A small audio embedding model, trained from scratch.
Training: muon at rate 0.017, 7000 steps.
Rows from block 7, named by matrix and row number. Rows with one number belong to one channel. Each number is 500 + 40 x the weight over its row's rms, rounded and kept within 0 to 999. All counts start at 0. Numbers have three digits each.
# convs0: first width-7 conv (model.blocks.7.convs.0.weight, 144x144x7), inputs 60-74, a 7 kernel for each
# convs1: second width-7 conv (model.blocks.7.convs.1.weight, 144x144x7, transposed), outputs 60-74, a 7 kernel for each
convs0.36:548594476510507565541533529490567566536501459437522496604520521536495569502538501478544535534526500584526481578541532521515491485494497513482486503458491540432469416486455492565519560480551467472530532529520551519434452568580516538551540489466508438454532496501489562570501606539486428472501442489508510468455458494
convs1.36:548466493544553582488486500481518465527487403485533542539469469475558601496482461560475513447484500478490479503505537504519525458480444574506458453511555515573496566516544494455528520545476469516558444483483443522500539498501465441541468528491453548570496510547512520518536540498545563561491448515533566592564514516
convs0.37:508468532558523546452488479459469431490495548489511506507446483549504535527607508498485479542542541525517533477446512504506479517453513549549485528468524502522491502546556515456467415432453418475503536544593499523450431465507523481523470486447397443552410378454522447422381443456484505562544501505521517508504528494
convs1.37:500547478434470522464441487471491513438463496539571578553518472556478518486485478515513479489512503495539525538512548499497471596491485477513493462486417446451414482512494469514533494503484477475480398515555515513504457440427520530529557536542550558477522556635602560595584594514484511484534546528480520502492451472
convs0.38:421458543589648490480483539483506486491506643622466473499504561534463447400568564483557579590565486454475530492467471519510531527461500470510460501491464460497494477480504506500490457479431519575606548482461455554531589541423414463494507522489498504493528453482522537497486480521506546572560507470504500500517482479
convs1.38:542586517490458486514491454535480480455527572498496486497555513496452450464499535445517431401435557566503543534558459497435483525481532515497515444586532575524514515573460517519561545519534492433484477424497570531466549502526437465541525495502560549564477453507529508527529435482523518529493479518478494563592502481
convs0.39:479476548541501479453498434513529556555474475466502568561453365497434460482503541515487518483492573495525525481539529536557554543463517515477516539494511442476499499534476469432527504473487492507499486475520399552554425508519436446503479506494459454474507523478544548497572488471485539562581498504479584561493491429
convs1.39:553474504541526514460395477464510465536472502470523508534517532456501487466583509544496489463395508485504441497498480531503476447429521433480471480474445527451553533512493423480494520499444476467444551565506503488497482558495478509653570499502486497580414468436486453407465510516491551568597563478521474571507582528
convs0.40:470455524455542514586483512495500484479514511431434428529519627487398488528499515527507463459439408533536499485489501483538514521537486532513493453497455467493536506523477509515530566527545574578537482586473628523555534522455542462497479489488543484464546460453475414559552513465472491489480463538575514488492478480
convs1.40:474469497557513543489460545487514506475472441516521498456488496482551567516562521565432436492489528540484478522498567524482530521526460552486456492537517558547508487490463391469506503513483464469473459492483477536544398443489498501516464459496466555489495421532514521564481530510523483517490516448526444562520575547
convs0.41:524422489532540489563452481497526509538580495478470545495542579457452448497537529530426447480492503486445566512524536570585578539492485509516489483508521506519545538542460431425437435458566403441429443435417444382472483445452459436523444481461506457485404474443513486502484604555534506542557492528499487525463433473
convs1.41:554518515490517522483534501500461435371449449510540560511523504478492476510553516540516443516473506488424460432508555595570566481442455477464480493530490499497517516536427432562513529466484484521495468530510506460472466471506487444506439426440458511516520484522460502521481526550561490527541524484488464503473528479
convs0.42:501532563610602516597530469443523413440513502468497492488496470560523556511504483490492494481543474472514480516508528525532546511490498554533470523510480482509513561507469461449510521586602461482513533565566587436494465422457580579427446495507431510456542579555564547486518459518493560511458439474483525493465550512
convs1.42:508530521566504462431504453497539495511480392536554504505515515427442503484482461422408506497474528521530501504507462473529505446479443478536475472492541570489467522562582536514446453420407532466494502476464465584569589493483541576458454469539512467546501508485483533505471428475427424491484500495511555554486556517
convs0.43:542504498503528506477490545498514498487515505482440477522557489483457441461566532531498461475483519551497482493563515455483489557507519465483466491509507493467480514520608506543483469544546520532495537502498534520498521525486567600477529530496477493499484542554479472533458503544504536543481399550496506457473528536
convs1.43:505471480505531460429462486495511447474459498501488539469478397470422455482514510511514483436456490471513434515525500484521569542471504487507513486447446491484543521499504494494487490527442484506517478502561531538524464393448505566498511525533503498559494564516508506501549539512488432466523506499471541557625513463
convs0.44:561469501578553469521455499513513472498500521472550538503506443512504575546485492476592510480412502526552509572475573546592508484527468502430517484466557533554486522485436479487463454466475703548506484487473490506439451413505569492506551464537467487458525510509532421490428490525499498436472495504544461460535490496
convs1.44:466522474534494500485558481516543543481517551550520530455491502435447560504493445469471469443469445486479518475527543485531526522505554492464569504446509432537513503421505469472500506488436416462521558483482496501571505495539567529530621525539518507478501518526515505494578488589499501491526499487556530550467511542
convs0.45:595568529468500462486462495410475465468506451506504472455432493534546554540534513574505513518508466521481498515527495531513507492521564513512516485485492486544517506494479439447481554524503519473470459492503589422442480486500527456511446452441465483465509496478515528540504442519519472481507546532507510500498552495
convs1.45:522434417496535530516501534457449482490477507532466506515456496610555518434476483562517526510483518474493504455468480488572527489452534486472472499529460512533575566543555499488498452520529478528599458480520499488537548517486453503469521519506503503481472475486531520477471510501490503476473522521462492508512535505
convs0.46:535528595470467569490466445493494478499470441534513513521478407518498551575552546459495518491461499541497543511504502476497456478504486482515471444543501516530481512538567559527516534497472493560576551537538498530492482503477475470533557494527487519474401442481409408442482465438490509464512511585530552536526499511
convs1.46:557524537499537546509470464520464452465488465502480498558523522548550483483545603545503447467513455497493503484552574558523567501584521552500500495539550489491512560454464442491482472493516522507484491550503473509534561470434463493463551502502491482464490499498466472455465540518578526503508580431498462441424447417
convs0.47:517558515498462430445495475495513466484483543507506577516545560497550556562551540490505523543569526509545468461508481485499461514475483502532536539492524538504488502515483501534550508543552524596601536491505516523551545562538523539526474500473493520534548505476485569535593574580584568513528545506493501518479488490
convs1.47:458501516523429421401442432467469543468498463413525522460500460508521520490489459486383452475521520530529508417525498500476546532472507522498544533458516618513526481555527459433438491444433593555550560428480486478480542513501496453510456491499489475446494518416471440387442408427493462497518554555510540538520461568
convs0.48:417386473561534554566515546543486482477506489485501493488516514439453513527465539447465508513542525509519496447460447497468543378481455540475603517556529522538489515535555558490517453468474464494409451530513468478442427453440527567465483528506546477490489499536493505501537505481487498521562615429442488504524547546
convs1.48:510542523487473490469486529469485429478496447477550560538500420526497501515472535464477507544501505478434577544495540497553514509495415467508520524490537464462445510554402467492513470490481509527542500482476455532448511513404480510544524437458431489392544534535518562530534414460422454451465475504549549425527496572
convs0.49:546546500471542517528461455502501525572484512548487435379487486461576536540449453578532472494494487426498588534521501496516523539519528468497534477501517527465424501469462545480558546483464588581516515488453417505475525485460411514402452478500479488467458514525519508519503439472527527441469513503556503564490475469
convs1.49:532531505514453601524473473512520469622493558523472496540546612498557532448449451514476486525556519482425477474474458431433394492411442451486528517486475479532484519443555533480507499472498393430466534489417481489496527503538460523544609572490511494539521548499554485501512466386428464492474464548517531455544511522
convs0.50:675482460502551533560475464522495531513511537452422438468503501543499508423406492507453468464469534578544457492502502496513519541499433477445520521549544498502497468486485541500488502449476471451452515497453555426492489502510515507518532478449466531499469508517513478477454505512527485507537573476498483499484488481
convs1.50:560536538488545560524482508476480390437525573500483440469439458485539567546494524523484506473487512472468509543566571556564560543487434508519490437491513485552465424441659558598465522474465532482462482526489487487520504585563465547445430437480467560507492494484473487506458455496559521496466465453574449505452494427
convs0.51:604604633461536528505460506499525483517552581542611446423467474548551456483418546566458464500497501481502542487517516536560629505503492516476436489485468471473547515539469484432592518560512433410464491488449498494507545523500514478472492466513545543455460511503492509525565578485534508490516537501468461503495501513
convs1.51:552503495533495579562459442452492488483493541508483492527461467495468545495496520522489498542535479484477561503507469459491520441454421473427437483596550516445500554542489542574558498455421558514469533504459498514442501558504491479527476441405498476541468530512511561483485461487476467483516553502487520410508484470
convs0.52:556524529521480527550515504495534531558596473522493557588504495427516511518525478441492523507529495449504508482521460492507524492520550514486443469541505523508524531522521499494498469505502455473490538541471494476469526398520538544528511517478494497572461467518576558523533480485464478558513505474534494488464506456
convs1.52:518456504493495548551544513430495494512461455463493464536531536571518513495532464444467500483476456462391471554526529495546562567441476451462429550498530561465479455564529503484503501541519492496531510508459491475516509514522496553517520547523536468459434407454454421469434503519505533491484512546510521550538563514
convs0.53:355526492489515497461515467494527514466446461476537583588537606484443475535528558572536499566527508491499531556522528487495499483507523475480495510498521564467474478449473513529476529517505504457499505501523576502449397517469446440527476458496496534505451463454409450487458600598543474469443424529503502505530510497
convs1.53:506530521563528522508524463527482470476481432444540580521528558498495512486562415499476493528491480482479515504556550539470472479418489494471443546528519496539492577523492490488442455558533538563520483555510511416478510469465432442487490438449464468488568571556504509539581472499496546547516523512436544462527481522
convs0.54:550631572562525521627447483496512452488474487435587488462478517552440535470438390438582513512498446553450466475452529513485464499558549487532470520506493531547505505527500471449432504455421592460496452437436461580511498549544486552498500520459492513497603575556512508480513458562429444479473577534505475525551462450
convs1.54:434523473567513532495498559557505527562517503459464457578585591496473484489501569538401429398478475474472564464571530501517544444502559479530447502524544534487503493532647514543513518554454481417541501507522461469501497473465500473473462515499482519575453498463519472478394479533563483488445469484547431515485473574
convs0.55:393501463622524536606532513520538492510443540512533504545522474494465562487507458521524571609476531461495525521508457462488510549535529526512506550504459455476463483480463537441453464492464529550522533496510535517528530484480488525442464424487489506516503520499509504509529610578528500515474421435467475531538555500
convs1.55:573585542554505485486518472502444491480448495507513507462561540507460478526542495557456488469535512418399525566532488529530483511457481471487465437572496532574501576541516556543529489459467529461479523439450446427547542494483467553515472569506475514599495505503545514501516583559568549545526468522498531476513481490
convs0.56:503484495539552538485585506476492494448455454481562555519508548593568539520485539445527561530466504477562522536597573475515472526487507537533525480499473480444493481478533501525452474485502561543513521459454598473504476521462473522568544599523507548526414464509540489537461545549535511446451490507487564551551517530
convs1.56:527513523535560500537531452545416495506506462506569510450465474531458452474552554550443462487556542539525494540504514534614532490490487517490474459499562587582539495507454459430473468567501428484484528546536503546532489473523571585528548456558448495466509448533465507479511566580535553544505489488429531521458487452
convs0.57:551478460449449521518456426461460522550547538451497515539528534514483518519493454544478521494462507519471471485456473515519525498456506506503546498492518509474499500443489490569540531569522530518527539550560538503523535509472451564471455512530521478532581488570538538508506582486455531486511495490446531537514475502
convs1.57:548546546541535550553427404423437454513463513557510561507595537583526527460494452454549535493541482520455509458437465493507516440433492463443514523516526510542496527470528478447424456507543452518529456461433506494486487525525495495518482450438461528537541547500498452538529499437459517505510499523479477498563558535
convs0.58:580543443508533482476472431484509556474434479488394426491538551516554432510470454346556496479479536474555586556510503505460499495527451521489525433478521500482481455449461454500512450509490516509564499496539485443486475537579562515447467433479424509491520508527541531548514519504509511477511476481468523512504555526
convs1.58:534521521487496534468564519492506471492515487499480499501465497446554542584501542519460474534469508513553450534504574506555546571536539470491541511546533498469511468507474526518520479520497442565474482428471459504484466513554541504449523482558631469574486520490513507470500493445463471479446449520452555524521502586
convs0.59:498532467453514544511572470532459518444443524503453484448499467480507556513480450474492467454477484551557486538507574464532472493480453483458545475504492494503542530477487565504517481552495525528490487508517587498518565489479539500436523447499419411413426441454468509472535562577560577486495496470531498501542533490
convs1.59:533566495508484515478511466556489556432499593525487464459490464525566545546510482478484532536472545484484539557521499521580584460567379567509485493508497594557509474497478464526500493502506442507542470481430499419435393476495528509543600516533522499570507463567494535482544586497541471505409457541554515491489556481
convs0.60:609599481526481477476510484530450520462513492543518566552469564466456487477505480497544474450475485491539475485468493460468453482438552523516522528536504487557511526513491535546488474495493446486528529501496474531505471452424406419451498500479508521567473503500445434465518586516490382450440419510480528504570496549
convs1.60:474469529530542506594482498554550502473430486501502492504518521483509418460541536573535491483462435450422433452482500491532464494442480500448501515438449499517464536513536516433497481499472540454455478495534496560496467497453481488513509460459439512416501483472504429459381514478538543564593596478418435503564497554
convs0.61:506543518498539503555495409508479477490469516496586496453441507487535465441468491501496564486534509547486488521549511522481508609525535456485466566501460471463491494570483488504501542473473559517558541584550568506459522503518446528431483428534535490489437507509488529515526460521513492498519544507537536510498472495
convs1.61:462507538523518535520523485497488478531502477499455452484482402438474489454441376431452492443536519492510494486441427476467465467384511455531472495524488567496522449503527507498532494465507475445403456479520474475436511487486442451464448538507480594561413441447445463485479473528502481494545559458496464497423478356
convs0.62:546553474470474449392478481422497490510495582545485453451451540589443530488459514534545487491423487507558491520519582576566527528546465511452450451477534486500507482436470475527611509515530517520560523490458371438582503496502445394474493498518511553520436428467511574503481489437490514502474456440504524483443471487
convs1.62:557528470443528609602536462514570531558432528518467440469534575491545583533460455507466454431423427431494531524506495482493521445502438476539543540500532479486528499531465502542512502533545518481441487513523539540489428485540575470496481497506439481521577558518507499439484477485457474529504531449476527525528416445
convs0.63:496547530526450472525420474437482548552566542561519533586514504536501479505436513483483510500539532465474555517513488541526520521530492539492443477519533481486505480515416431451468462511476572520536502453487442533546467484443441484499465493458436442463389410416463484498519579511458456384447545494507511515494507492
convs1.63:527540568555534501503517415482408563477482485530493476468482495479512521543464518488530479486531477484518498379442447460446477447516452569539552517492484519410437456460491456481504487443517445463550449469454419550521447404422538488488478450545536509487527435480515542519550527477512557541535509396450506504478515477
convs0.64:508528456436463480480522488460456498483490480529465505458458551542503521471507556521506566557542562510498495494476513516540459554508512458488494466527467555531551536533506485514543544511496549586521583554552595381428531592466588605540481453490490497505619598556573487476475504495462487510454468467475449462478470480
convs1.64:533507509502490451557546528506523474451524521547573475495458477463436427474527428515470493532529505413521552554561516517524598524514510518515478521443493541525503481460507530520446485490474433437460468515490480563507501486506548542535512496531474475480517509510491469466508516504438484499565584576577564540562485534
convs0.65:588574566610605627600454529547471489525468433474501514490461510540517490437459519561461496553541546509484576488477468515484521525511513472494542572426483474535488451483464507478426489495495485622517551521534457523504553526606484441467454500460446442483443436539523532519535493434413442503497486472467547496535535509
convs1.65:589499540496488545514519542546477438443442471526512526523530517513495467484519528572505439437463483530582508465471454490503535518447527557481515481520534571571591546507503513492557500541474541527482543502473499460469513501535501524538539549475541604537478493504512518517476486519500548548580538532521447516513530495
convs0.66:585609617584546521562481462430513531512494490479492583533499552481438458435482433437453483505497534557500553499497476482500502520517521497487488457482467466507503502523481449507491501564515437424413392445442481612516513489550533551525455422488447523433478471507492432415428581598582544509498459448454448512500523490
convs1.66:463521538508499448447485487527520498395443488484561564482518528528493491519574522482483476434463432477478570469478485540486492443528486494487466503566546529460522517582526534489507477473478453536494491484478492477481531484452470507545516544526508533591466527562507525483492462496497490505504443418478416492494506473
convs0.67:551568462437443495575501495478451538490473425492529479471529548532457504426476546488494448423460437481451486490526535520570588544545505476502493512529542480503497450478501487513438446470464461510530456475494539562533460520479536484462466481425423417411456481513508448537491429480563490451468496523501541535513490522
convs1.67:469432461492531422466560516549530516593539450475504516454417440462443505464516542502513535499510564571498438500500592470483476508537567460485402450515524526498493504494529482507581576528476463438497435516468541467474538537513499548520589504621546534498405517459477485482500506509513440521469487395522516538538513578
convs0.68:497428479559523567567498431536534519488482443390459503435518527439557571497507444567492532518519484520493585507506518514512553472492525481505487460513517549532529519556570522492430488497514504502480439461510492557550480523498483397484484474476491497548550484511487539534481546518581534511468482586490525507518514490
convs1.68:489498521516464501509491448413489438479473416521513495528505540479516476505576523481529458467449395371499520475499538533487526467472503444508498509518507507510531497522495485486486552495503423420465491460487412568519484425469509554501545524494529553512411457425519436513461486486519488488543509486463481481489531509
convs0.69:541588588528570531523464477499528509493519431549459478487471515470493419461448455432499519522506513467411585491491435482477458488474487494521496516477471539519500531529448490463492426466494443510579569556504499468486485458461496528489481485454453485514390443489491580441482482485505471501432383465468493501523542557
convs1.69:503560527501511478446486453498461538503486466488527482523583460586509580557580587504529546495526510457425538518440470499532507580502534477492506568542478485457532494519556581557571450503477482501501478467498483501475483553503484487532564484563430524425451525486578518541496521495486568514488491484462484465487525526
convs0.70:532564576483497439430522495538480524451506551510428476514477495518499475436525538522488518452530460511452502520505564541526474548493477508483510517556547549558525530505534512521550518490446571444463462489518529520494490553466489480531480504429501473483433492508564524512419436434348447503509450509529473545483509553
convs1.70:466442448493524564570491559604501557522506540492461466496510481514489489485490495554568562471464455505481534528555471497445505414455482473524510484484493532443454454452544477576550539436416550464479487501531506467438448561547483470502505489506474470474502480514491531462535411439476495539509493492462436441471534497
convs0.71:500400454531596590541440501468482492485446502469456564577550457495491522572587501453493471469530465471449519505538500533517609506508491530495504474491443502453484491468469478494540531488477490469541452521480510533533460450519425493446431445468478506424548441435469475494509450465492515508427505485529474510531514525
convs1.71:455564495536494497497475488579498461519494566512529496512530544510464543532517534532490495536533477463431510443479575554477484513500533426494539462473494533497496558525492462470501568466519466538487515528486482517455470558535529459534469564469452556564523560532521459483461496505501514522555538509481504521521544598
convs0.72:530565538517456372355513513521450496474494544546629597567528457485527479529506515365526490537487504484451481480514525546529477513539519466548500486576559535551511494482551479525407474490483510558570557531535471536498494462521582545484434461482520601590538506504458390445470520542524494482476461511495507451467499503
convs1.72:528505528519524528522491543570618523579512487467419532567523480515494499500514529465494556539485538512451454429502463503458470528457480439452447516457476466423464442453490483512506535532540521478507544566549518460420434511547515475468541503458486547494512521510528528506579531506499497491497542442465524490539479539
convs0.73:437464391461424434495497511557558485544541509577466502454494523400545470494527540478487517458536589511505550510503525513467433504525438476463464466444477465515471493451557535524540516521506518554497412506544479556534544509480561523521486508499465467505612578474554557492462587594510517512557534556495477522510461422
convs1.73:438426422449528504472472430442493471494470540495489546560510510415444443424495488552493492481466543520512525506504566460593508574518455543519549475489489458529499529459547538544543479416401458566518464503530548522488467495502528519516463553502480463439568528541516480497498453442467452448464486503499524480522545445
convs0.74:542462462526431414403485435476507498511482576452538583507531564518464570555544521576477514454483510502504524485544538464496510543507488521475512465501491524540470497512568517522524494517523412461475491487480471500511507456449422408525485499489498518494549522550623586634543501536543586537570535496536443480495486523
convs1.74:479470529565583573459506488482514525458511436487517578525507465470413484459533517520498466533490519444441509483503505539480502490523489440553499568513491469505444504547576520541507505496474498606605449454483510500523490470473480456456522481520440499484522523535540550475524438476487566502539557500531520474464495492
convs0.75:509507392475452474484508553463498521496498561484521540535486480484533489526495469522470471471448451426442484485536517524489540575467582414475424466431434455465508496425499485531493512509475511578469493421509552523463445518457483489629514482481523514517579509536543562577574531542545467509567563484487522456522463525
convs1.75:475452478524530424476567511533494483460547461462442473554533542545511525500471516506516531544522519580578466437524457460420458513530565461549491558432481512546529514473542552450559530546434476399506511581552468465468550530468468526539514456482533514468491498478481490543599497495530502514510517406439437437512439467
convs0.76:452512420355454435435526465438455494519582504564514595573531410480471466521510522486483482497476486496519510494511479533526530464495503485510480499558494495495479480477490492494558524550502549537516524500528428499534572494491465487490519523492449501497454503583578540457525534562579569483419411479466498482502502518
convs1.76:457493490478492422558543505588505503567499536547484545547582561466450479467552516498509528501455527494543596457445454477467472488532445532516525545460495490543513540497529497457502443423478555557552659413369448503500455492546493474446453411540561456459522522499539512596564482494489534492494500493493474489478539488
convs0.77:493432452512479484503495487524560514477549469432511501508540592458543554516545609618449494542543532468498530561519515451503485440533440537469534475473513463505484487487448515486483488507473444510515464488475527438447474484455425535463487498523485523545587531597536557501428473557559556536502515481539502447477462446
convs1.77:494538499408401479528515492529530500451524503456526493500475479512501463535471467439521504478487481435450439462488528447474402513531456555433565477446487439436439486516482453466507512511489530526580483425466516479449522491477439508486478503439460477413541500516409457472543502503536514564534516550446442528484511492
convs0.78:489432405504526441416535492485511548496495490560622595524588593437437435462558430467561479486423475532484540565483486490490499510523463468460471500425497496524532500479514508534471492496504495517478509545499563505434446489463455520465420451448505489479420489602526513525532486540586523540510502508523522523484505461
convs1.78:489486498463447430488499520472480479548507420486540558535550496523525476481509485470520577577552567509575512522471497443443453503532549551524547573511528450409438529474554551501539461489515461516521542469433474449507595574555525436443448479490516497456507527475518551593548490525438515483474444505426465407453457506
convs0.79:424538463511468419404510508497455429483457501468486521522566575507498506516485547558516498498511465474411565541487491509486460487527493546493485511442442511528473443451515543513424477526628449453507537585557499468445552589578519428538531482499501469550491478488573601595675505557527512493519561568554546501480447459
convs1.79:559490467449505437417534494511466509502528486574510500520526476478497509463530485565483463512540589533536442468486479494471476497542589541455395570510535509495555524498511525459418504498554513457468496513535491476507521467483519529528573459539524495443462429471509504515544509532496477534503531493552508479485467484
convs0.80:464436430487502470472473505578503545492476630606571506478476516411439479562479543523517552505506437460458486461512497509476499488551507507474500511506534511516525504539458497481520512490553549503535513578508490458378543500565487385496455488499478510476556554471526516485443589523548491554546511482471452513506458463
convs1.80:486507502449530540502519491642527554475491432454442424492528528455503486530540584575505566494539504532479522491496467461546509381510426577444485463459510460529437510454541509440473494489528481454478468514531551499468546536485524454482535447544547508492503520542499517487513478454507469511469494490536519540488509567
convs0.81:492500498474528481468567431482476485564565548472501499555635541532530471458418427467528488500515539537552460445461505497492508540483506513496473468502485509499499556508539517497528507469486486560511526530429464499522535490520485488517509513450492459488492464477523555520512479504515470528484431500503479415450456501
convs1.81:432472447524549526486521580495516539494542494457454457463481531470524524602570529536504510466519578525499460486516559549634612583575512542534570537536510492469465424477542553507477503511487438535557517473475486510458490535521532481471490546546512508452490493508547543580576516487498484480477457538486536541556585560
convs0.82:548403441462523504493528446457493480576521470447402543552523525474528478493429461607521540519529519550522518510485504493497474449487561459526470505514501519474490495516447501469529466551492494557613570569578517508472515520542510522477487479489524486484553537449515557565577515482468552563533490496452498526489504549
convs1.82:466535510476471458477487492535473496505504454528563588516510536517571487538487508490464520544520510524518489470453425433498416503556533534538550540492456475499466487484504453453507481517489447501541478546514459460525495478443505547471478466526535534520494508480519498512515531503473506477528493544453525542477482463
convs0.83:461455465527508523493472491485501466525542392398428499532457511421452561455438482505506525492473441495543476501457508511547511474481506458454437437484540533551488510511510521523531531505428481456495539533565509444475396519501536553507520476496497512465468494542544603576583538527493511527508511546499518515535463471
convs1.83:449449462504548501495437508446477521539518572530541502485455423547534590557501520555533549493495519542537445478505543496516475523520524566532582618514518470485496496488514533531524548495548516493486405430465512488557471517540526468514458498499471546518434490447537492502491489497517581532489510512494533516488453502
convs0.84:450510515445450573574491540494525525564502491451413431518558567428454494470439524495437447431473451482450485520488489506488536497451501524464480562487496507456492511493465470456469466478531465502558552564493435428483440516574518450480479456458521515556553548515542532494459585474434525573552569501467491525519498495
convs1.84:506472495490479510432537455435411498478520517498480501540500442445562534549487506498554559553571472500573524434478469483490501520503479470568617555392445454491524508459571521504508499446486532596617474386457535494482497481489518523465488520562529488486525455494544496485496458495492544490535479477474469497488512526
convs0.85:474504489429458404463446480518505540544532492582632471534566425486433519502543514478527505485491487535534456510518499526492445496478551497487550499525492501510503544487538508512560522499502463483484519524514531467528480444579578453473502541474521512534594549578583542484504503381514559586531599505473442483473498513
convs1.85:476458486539484493495499488519433490441436498502513552499460473503484463509506566562570538519519467501470553516516549584545581490517450470490451522413434501504483498509504460541476451442439515513551570508441517406492460559490538529468521439499474527467536559530609575554517416490444497516521523463546473543440511432
convs0.86:512498511455380426454507493467479463505499507624591534466470470417536509529556458482455451501457482517457525525507513548528512484500525493491399479514530506483551540544483507485466471529508463528533612595534532471503589517472417493456490504495467433521551480519456502557542536529467508547500510528498504534469515487
convs1.86:462509488504525528540480437480549510507480530483474477570514512514514522436505517601541548568573479499522491449401344446434496516524458522518488499534452467419441472452536515534465474507545438508514506504505472509448501460516543517576583525517533499531513477479526481470501554528508536500543509480521441481468544505
convs0.87:355413394461493550504467425534525539433569519556593615489439493450462508470445450458467509512476517480495524504478477475517566478488545501489487474460472503455481462499501561485503453526509540508468489479493507465527548503496449515507484520528520490525600569526484517498511562572466430460524566455471502535502456485
convs1.87:456469499440511488473585520528479468439454428406462587558481472483439457472579484524511443489553541576505543501509487483532524487555418525540475522540487512504483529497479539516483497543526444519558522622554368454461536491510463451507511473522527515517555520586527486502523464479480479460473522535554433581438487478
convs0.88:471442391415439456478569518488517505503510450459454473501484508455464508490536514582524504494525542524570499507509476434467470500495504441480493491587521529494533541536518517524551482535449513482450468430425471495508415469495499448536514498463493500496530559579547491514522548529573556455494515516554523528537573522
convs1.88:502450454420491558565547542566467345349397477505550550494544546497444456502509577533513469455515538544483522539512541496470491579555586502482491506444506526537472537426472507492483534436433483486508518536454510450480479492496451436515487504497489517502474515474476452492494565566526510486501474515505570485521547468
convs0.89:460456489461475524554498539491506474486475524480477513510571579600503454487522456557450449474536552526520489494519484481422406539542521472506537496461481538504484423534553614514539522506552501529522548465541581495465514470513523541516457551458514520495531543546617589594620548578567579533479565522493454466505576512
convs1.89:514469500509498514485517526496532524509553479480449445421458477516537500551480451377545562505524495543509421432519545502570553588532472395560495482491456498486483423431482507468473514509506493503526437448488536469460495578508504498471536500518503497509471521509524523533553491465492496467482477594490448462528500522
convs0.90:514464524490413403416471450450450440436459512570509548566544560492450471485401444501481466497530502474505445458426478501495450569479481436472504515499489499462487456470475506486487534511504532468490457454455412604578490492539563539471503484479479485487508532541594540558606484521515549593582575500530494532534521579
convs1.90:415451540506513479477501473514470550562560524497525502477459427501480498498480568521470481489503460519503435546515530499469450502524490458487556645447448522544491528483519597512443520496438493551519444491482469466502521568493478449428445489523432479432488471496507525536530509466550506517467487539491478396474408491
convs0.91:431528523489504474535434481551497522531570461514518472485536510489519569476469525545547501519512539507507573563549548469507424547496512467451510494477527498481490478523526488481513524514514503547498527597517490453475545493525504547520564499478493473454562537507537499470532548532503561524501504546532459504462455491
convs1.91:470518492511443420516581495557485512484526495462468477543529506485461517467493493533482438478508576521580524463490468487520567484554490495487500527543507545493470393473559543487472465510521439463529556535563528525511514449519499495501580552556485503431549545510544541523564510513510511486508526515536511469498487503
convs0.92:479433469379467412522584510458519480438448487466420488463485493517484484520518442456462401439420431498439506498501498510482474532462503465474441506500533539472498530510514492543469482450521472455500450482464533550493498526550446486518516554588565512481561572569486500496520486529498559505553554472517492504470495535
convs1.92:503520496494507537539499497521504478469409458482462503442473427522461451508519506493499513541515491517614546509503465496536467583505562454514430492476463480397475483529486463419476476449483519533539504503460464561494499521485511469520459456493438454463516502494530503492469496507457457449487517391439424484465442403
convs0.93:514558543499546485431498467491446416431468454474499486467511510482524497498433492453522443449525495486485435419433526526523499470458484500471474476449511508468467492466526552524525519539438453512470508556511510463485462497448509465543535509506514478503516533573625598602608473486565516466475536549509544521489515520
convs1.93:490483534485452459436499475550410544560552474454484410478419512517500507553507555565578574499526479425496519537604515584577557506476526545523555547527451521511472505469613511503381474412493516466450429474503539539568563547495491498533457464463543537624456480495465461430422512533493522563629549474496475527511509476
convs0.94:537574511455497520443479483527477523501456552479459491527535580481441432447523450553508499456464452469480522495559493503526473484554474498462441485505485547548536508548482526507535439479487498491503485479538539390441488475529530394438521434492461495500453480460505525508558471474483506488537496511494498575503566538
convs1.94:517436456461499505504529503495492513494584514517495488456461457485480515528504501460493498549512602574598483526439513468503517560596503479509538582477427480433453406451546534510499462492608523539479515495452507562491497497521519465476476474531504492508443450523488550521518519487493525538470481389444456476467491463
convs0.95:486490519523499456471466475507454505445481445481532411474464494440484508416465448456409462469470483518516511533509479493490538477492498469490511526547479492470490499493510516432478464474447555486468478441543506506452463511459497431488528476470511457433537509454479483478500529481468474431430463485543558512548489524
convs1.95:453457430445436512561466541515535591548489511533543535540451433560583574581542553510525527545610572576541439437486467541511553487508552522532545536633557509474447400435491496502499478533557552525469502514541556561541513463499472559506571548485499466476502510520476484505539511494469463403426409426477524450485488447
convs0.96:511481398473476448351476486505497553516476514475537550542551546520500486443514512455457532477544555500479523518496448485481515507492498525499489482512515442494500542521531430479442544520511511456434493494453447501447517512465422436443542533513516550514509458613591558576564568539570558539584589496484499501506430430
convs1.96:592557488484545509499499519508452470531457425500519520519541439527521516519588501445531471449467463461484450508468529506512487518420554395522465515428481442488473596570500507493522462435491553505589534400453473454512496487502495486450466457494494531453552493501557495483458539513508510493505477481486476490446491429
convs0.97:369444463464477435418455434428464473470486413439445443433461440551533478485506531444506515481477452499490506493486464435479467478525479565497546478530490515510498555469525531506501497489507466518533503465512524474506499493476491546506491478464473463451505487488519512582627567484495477477493550568559542558535510515
convs1.97:532538544540533454412486502584480505469589497474464393453490481489544552511535502559412423441400470512478494515505464537450476458459504486502505399457488513492462447448505493534473510440428398430504520467439439548511490483452456535481572522531589530556449458466493515542504510512531519509537545476474476495517468438
convs0.98:474533457503525385485442499458529565457505494430511523565601552438458502522453415399463452484498525476478438467432535470510500463517482543494531424544537494504494481511478467477471516457477516454380441451518478501499478525460484495454543512573508494499508591503482478492498582491544536492535524442453510503535483503
convs1.98:465518526513450466508479520486438547526523517502465523452483470536525495536527551506511512494502483498581495522450433513490473426580382569533594482432479501491474516515524547558469517504472525506534592524421457546514449470426506503504394433418490543499514491508511555502477512465533480567474552480411457497449461456